config.toml
arch = "transformer"
model = "sound classifier"
dataset = "simulated modem signals in the audio band"
train_examples = 78125
n_mels = 40
hop_length = 160
input = "log_mel"
spec_augment = false
win_length = 512
targets = ["symbol rate"]
num_classes = 5
norm = "rmsnorm"
norm_position = "pre"
activation = "silu"
mlp_ratio = 4
head_dim = 32
fused_qkv = true
bias = "all"
qk_norm = false
parallel_block = false
inner_norm = false
moe = "top_k"
num_experts = 16
moe_every = 2
expert_mlp_ratio = 1
experts_per_token = 2
shared_expert = false
subsampling = 1
layers = 12
width = 128
positions = "learned"
pooling = "class_token"
label_smoothing = 0.05
loss = "cross_entropy"
residual_init = "scaled_by_depth"
optimizer = "soap"
beta2 = 0.95
lr = 0.0036
beta1 = 0.95
shampoo_beta = 0.95
eps = 1e-08
precondition_frequency = 16
max_precond_dim = 1024
one_sided = false
adamw_lr_other_params = 0.0026
grad_clip = 1.0
ema_decay = 0.995
steps = 15200
batch_size = 128
epochs = 24.9
lr_schedule = "cosine"
final_lr_fraction = 0
warmup_steps = 300
weight_decay = 0.04
adamw_weight_decay_other_params = 0.01
Rows from block 5 of a small sound classifier, named by matrix and row number. Rows with one number within an expert belong to one neuron, the router's apart. Each number is 50 + 15 x the weight over its row's rms, rounded and kept within 0 to 99. All counts start at 0.
Before each expert's rows are labels from the 100 clips, of 14976, where the router gives the expert most weight on average: "top examples" is what is common among them. Only what is clearly more common there than usual is listed. The data: simulated modem signals in the audio band. In brackets: how many of the 100.
# router: router (model.blocks.5.mlp.router.weight, 16x128, trained with AdamW), inputs 0-127
# up: expert up (model.blocks.5.mlp.up, 16x128x128), inputs 0-127
# down: expert down (model.blocks.5.mlp.down, 16x128x128, transposed), outputs 0-127

# expert 15
top examples: FM speech (49)
router.15:56 58 40 55 24 41 73 44 42 26 29 36 42 41 31 44 23 38 51 51 77 33 61 73 61 58 34 64 53 47 31 58 60 42 21 33 73 59 35 63 67 57 32 30 42 61 41 72 53 65 74 80 34 51 56 28 37 31 45 68 43 59 68 57 81 68 44 59 29 36 53 60 51 50 76 71 46 49 57 23 59 45 39 57 69 81 45 72 58 43 47 27 50 41 60 41 50 61 37 58 81 21 42 54 56 60 41 54 77 35 70 36 27 72 52 44 60 62 66 54 40 72 49 66 71 59 41 48
up.0:53 27 61 59 63 66 33 47 61 62 24 55 44 52 41 52 93 43 38 47 35 50 56 48 38 38 37 54 45 47 76 74 49 57 58 58 48 83 40 60 50 57 46 56 59 61 57 41 58 38 28 75 21 65 61 43 66 62 45 81 58 50 11 54 62 56 52 45 50 52 41 59 44 49 53 16 33 46 61 49 49 55 58 43 37 11 56 41 44 36 31 59 43 38 48 50 62 35 46 54 80 81 75 39 49 51 56 53 42 46 60 54 51 39 19 44 72 49 40 07 01 37 51 32 58 39 40 49
down.0:57 49 43 64 72 54 47 50 61 33 42 51 39 45 59 27 77 68 57 63 59 37 35 64 52 58 44 35 45 40 16 64 79 56 52 09 67 44 62 50 45 50 62 39 39 65 69 71 43 65 68 50 67 36 49 24 25 40 51 60 17 44 80 74 56 70 62 16 41 46 64 42 56 44 28 54 45 47 47 44 55 65 25 65 80 48 19 42 78 43 57 50 38 35 37 54 78 57 42 81 38 44 61 54 77 50 46 42 51 54 48 41 37 61 48 49 60 45 77 60 64 68 49 41 54 28 61 25
up.1:67 23 23 45 62 62 56 49 59 63 55 61 33 26 33 63 46 41 62 34 40 40 35 37 46 56 70 21 59 39 63 25 25 33 50 52 31 56 29 57 45 61 57 40 74 60 75 91 38 44 27 50 54 40 23 68 52 33 18 48 35 44 46 53 49 21 74 38 52 42 53 68 42 34 74 26 45 61 52 84 76 35 77 31 44 43 57 37 38 34 38 33 54 44 48 64 38 66 44 45 52 58 15 65 51 65 61 33 57 52 42 36 48 53 54 53 57 55 36 45 67 49 38 60 36 71 26 51
down.1:55 67 48 39 51 43 37 76 48 66 68 58 37 48 68 40 36 43 54 48 33 45 21 34 38 17 46 58 47 67 31 35 48 62 43 56 84 60 64 61 44 55 71 30 33 56 18 40 40 55 53 50 42 79 38 54 36 70 43 38 48 46 66 52 38 70 32 66 54 66 48 62 59 27 77 66 57 43 58 11 50 25 61 63 38 25 20 55 40 49 35 51 33 53 63 46 59 64 72 51 42 64 46 39 82 34 63 37 32 50 41 39 92 66 40 68 51 44 47 36 52 51 51 70 26 38 46 27

# expert 11
top examples: 50 baud (63)
router.11:62 42 65 33 27 46 73 35 34 46 72 35 57 63 35 63 77 48 29 60 66 36 68 54 66 55 52 48 24 71 38 71 50 36 28 38 68 74 45 79 72 49 54 28 43 42 29 74 40 41 58 31 57 76 48 29 30 37 37 54 54 32 58 26 72 57 37 51 51 42 51 58 44 70 54 66 51 48 73 36 32 76 50 56 82 59 33 69 53 53 47 56 67 54 65 26 54 45 59 25 74 63 46 47 55 64 62 55 62 37 36 66 79 43 45 32 68 63 72 42 55 47 35 72 61 68 42 70
up.0:46 69 17 53 65 52 46 59 41 35 49 64 53 41 78 34 29 36 65 69 65 41 35 29 33 66 57 78 57 75 36 41 59 61 71 61 48 38 66 67 23 70 55 36 57 38 39 36 41 35 49 50 36 67 57 32 55 59 51 74 47 59 53 53 31 44 47 25 56 57 51 61 72 49 44 51 61 35 44 79 51 53 73 60 66 65 72 40 76 52 48 50 53 66 57 45 22 49 47 45 56 45 31 51 43 56 56 67 50 52 24 25 25 68 38 45 39 75 24 71 57 49 53 48 00 68 71 33
down.0:28 31 50 73 38 42 43 44 43 57 46 62 57 41 42 65 75 34 36 31 35 47 49 24 37 34 54 39 74 67 43 73 44 61 54 56 42 37 58 50 73 03 41 59 46 81 61 48 38 60 49 27 72 51 59 57 65 60 64 43 44 49 61 31 55 68 73 61 45 31 55 69 65 43 42 22 59 61 42 34 55 45 45 70 38 39 39 96 65 45 49 64 46 28 23 67 58 46 51 31 51 57 66 62 68 41 65 78 65 33 59 46 64 52 45 74 08 64 61 46 63 33 51 49 41 43 35 46
up.1:43 80 44 55 57 40 65 57 44 86 36 23 72 55 42 63 46 46 42 58 83 83 52 64 48 56 48 49 30 56 40 61 54 43 43 36 41 44 68 55 68 78 99 54 42 57 40 41 68 77 45 43 74 71 47 54 47 54 54 53 50 68 41 71 72 39 57 45 59 68 53 60 76 24 39 31 25 37 44 34 57 43 45 40 53 14 43 44 59 21 56 49 39 46 52 54 37 42 52 40 57 60 72 55 66 59 39 50 68 47 60 51 55 54 26 80 44 52 59 26 38 49 67 68 37 66 46 17
down.1:50 36 63 65 51 22 51 38 66 53 39 48 17 39 44 40 30 53 38 14 59 48 51 38 40 54 58 41 51 55 36 61 65 58 67 59 54 57 60 54 44 44 51 45 43 74 66 44 49 59 14 50 34 43 39 60 54 01 49 62 48 39 49 78 45 31 62 39 45 73 69 52 69 66 46 40 54 65 44 77 54 31 61 51 56 34 61 74 36 52 71 58 71 30 45 73 53 48 25 42 63 46 54 66 78 38 30 62 41 59 39 76 17 69 59 46 71 52 26 31 75 46 73 27 35 33 51 44

# expert 9
top examples: 800 baud (51); OFDM (38)
router.9:57 42 66 30 33 50 72 63 38 55 72 31 57 62 34 71 61 45 35 60 68 37 74 56 67 61 69 47 25 75 47 69 53 37 31 32 72 69 47 78 63 36 61 33 44 52 43 80 30 62 48 35 75 63 37 29 31 45 27 58 61 30 40 33 72 62 36 50 58 41 49 58 47 57 53 67 60 57 67 46 51 73 36 61 74 56 30 72 56 57 60 55 67 52 72 27 57 50 53 25 73 61 58 49 54 64 68 52 56 27 40 61 66 37 56 26 69 66 71 51 53 42 29 68 67 77 43 70
up.0:59 57 61 45 79 51 23 37 38 37 49 78 56 67 47 48 48 59 45 34 52 76 53 40 40 39 58 69 00 33 52 62 68 56 59 38 36 66 56 66 66 64 73 58 37 48 28 72 44 70 50 23 44 76 93 50 51 37 66 56 61 46 48 70 59 47 49 29 47 28 46 69 70 37 76 37 49 44 45 41 55 43 76 54 60 53 71 11 50 39 42 70 66 51 37 57 48 72 39 38 70 36 36 44 53 24 19 59 39 56 62 38 38 39 46 62 51 59 66 61 71 42 60 50 42 50 55 32
down.0:90 37 54 35 48 34 29 40 49 20 54 57 58 30 71 79 58 49 47 76 61 50 54 47 37 30 61 39 75 57 30 32 49 54 40 61 54 37 54 32 35 74 72 77 50 79 56 39 53 58 49 50 53 54 58 36 63 62 53 72 52 22 36 87 49 50 23 40 46 35 23 55 46 44 72 49 24 74 46 56 41 60 53 69 26 60 39 48 39 41 64 48 62 46 40 69 53 42 76 69 30 57 54 58 57 59 76 31 55 55 71 40 46 34 45 59 35 35 31 62 50 67 55 53 29 64 74 22
up.1:34 19 60 37 63 70 55 48 62 48 22 81 50 66 75 63 54 44 57 71 45 54 80 46 54 45 43 59 60 44 29 47 44 58 65 48 55 68 51 50 28 51 49 48 80 25 53 48 45 40 64 39 60 55 49 57 71 75 68 35 24 29 60 61 71 45 52 22 29 50 23 59 60 43 58 51 55 52 24 40 57 60 51 65 43 45 56 33 49 26 73 52 62 59 54 58 25 61 24 31 54 38 49 54 14 37 51 62 70 71 72 41 69 44 69 40 90 39 69 46 59 20 65 58 44 57 50 38
down.1:72 55 52 71 60 59 38 35 62 80 59 60 36 83 30 55 41 56 40 57 64 29 41 59 13 58 33 36 14 45 99 47 53 48 37 59 50 54 69 65 64 75 30 36 35 56 43 63 22 64 54 79 47 53 21 61 54 35 46 54 35 65 63 50 53 51 57 43 55 30 67 49 48 54 51 52 64 28 68 58 50 59 52 56 46 47 43 25 33 70 47 45 54 65 35 41 55 46 37 60 60 67 51 51 55 49 56 58 35 23 29 62 72 40 23 52 61 13 53 62 42 63 56 61 65 56 18 53

# expert 12
top examples: strong noise (57); AM speech (40)
router.12:49 61 71 43 40 63 72 59 38 62 80 40 43 63 41 69 68 56 37 61 72 41 79 41 64 52 71 37 29 73 54 65 32 37 38 39 72 65 36 72 65 32 69 29 35 53 47 75 33 69 48 44 77 55 41 33 41 38 35 60 61 34 45 31 77 68 52 36 68 43 43 75 44 45 54 58 62 70 56 50 34 68 36 60 78 58 40 57 34 44 45 69 62 47 59 40 63 57 35 32 65 61 69 45 65 69 71 58 34 37 24 73 65 36 55 49 68 62 73 46 52 39 30 74 70 66 51 69
up.0:58 35 43 49 58 50 66 48 55 34 34 40 54 50 43 31 50 63 78 17 44 61 79 79 41 45 50 60 56 16 41 25 52 24 52 54 28 64 35 38 65 62 69 54 44 47 35 30 72 48 82 44 67 46 48 66 19 47 62 25 65 62 25 42 41 50 43 26 29 40 43 53 62 09 39 61 38 56 68 52 38 66 31 63 52 35 50 52 30 41 47 54 47 60 62 33 45 61 36 48 35 65 53 31 59 75 37 25 51 41 50 56 55 32 65 46 37 68 28 32 54 76 77 70 55 52 45 31
down.0:58 31 35 49 55 63 59 37 63 47 23 32 54 28 43 50 70 63 54 61 41 73 52 06 60 44 44 57 52 38 35 50 37 39 39 30 47 56 73 48 58 64 61 49 21 30 33 46 63 44 43 53 55 56 61 75 58 64 22 34 69 45 64 38 40 53 41 49 76 49 68 56 57 41 43 74 50 45 71 49 41 48 44 53 88 00 52 47 51 49 60 66 44 41 48 66 47 57 57 28 50 42 35 52 56 48 43 43 57 46 73 44 50 54 70 02 56 36 31 16 42 67 59 47 53 64 59 85
up.1:26 54 39 59 50 74 12 43 34 69 43 56 50 55 40 46 56 76 70 25 57 45 69 69 64 37 35 72 30 58 33 49 36 43 10 66 23 41 53 56 45 26 51 83 33 36 62 68 38 60 45 37 63 68 48 31 45 46 41 42 58 44 50 47 38 36 52 52 39 70 48 38 51 30 37 50 62 36 62 50 16 51 47 56 24 57 37 39 55 47 40 76 58 60 59 63 49 29 51 62 53 38 23 49 40 61 56 43 59 66 57 83 55 66 38 45 27 21 73 48 22 40 62 30 58 24 65 40
down.1:19 81 76 48 60 36 58 56 77 07 65 60 37 32 63 63 40 45 16 40 45 68 67 55 46 54 40 54 61 51 47 68 47 54 52 44 38 48 58 89 46 53 41 44 61 72 39 60 39 45 54 66 31 25 33 47 77 65 42 51 45 54 36 20 79 57 27 54 32 55 47 45 43 50 72 65 57 42 58 14 52 46 51 58 57 39 84 69 38 54 34 63 34 60 40 58 48 46 56 50 55 69 51 36 37 48 29 41 50 39 51 62 33 67 32 52 19 46 60 52 55 14 31 50 46 45 45 68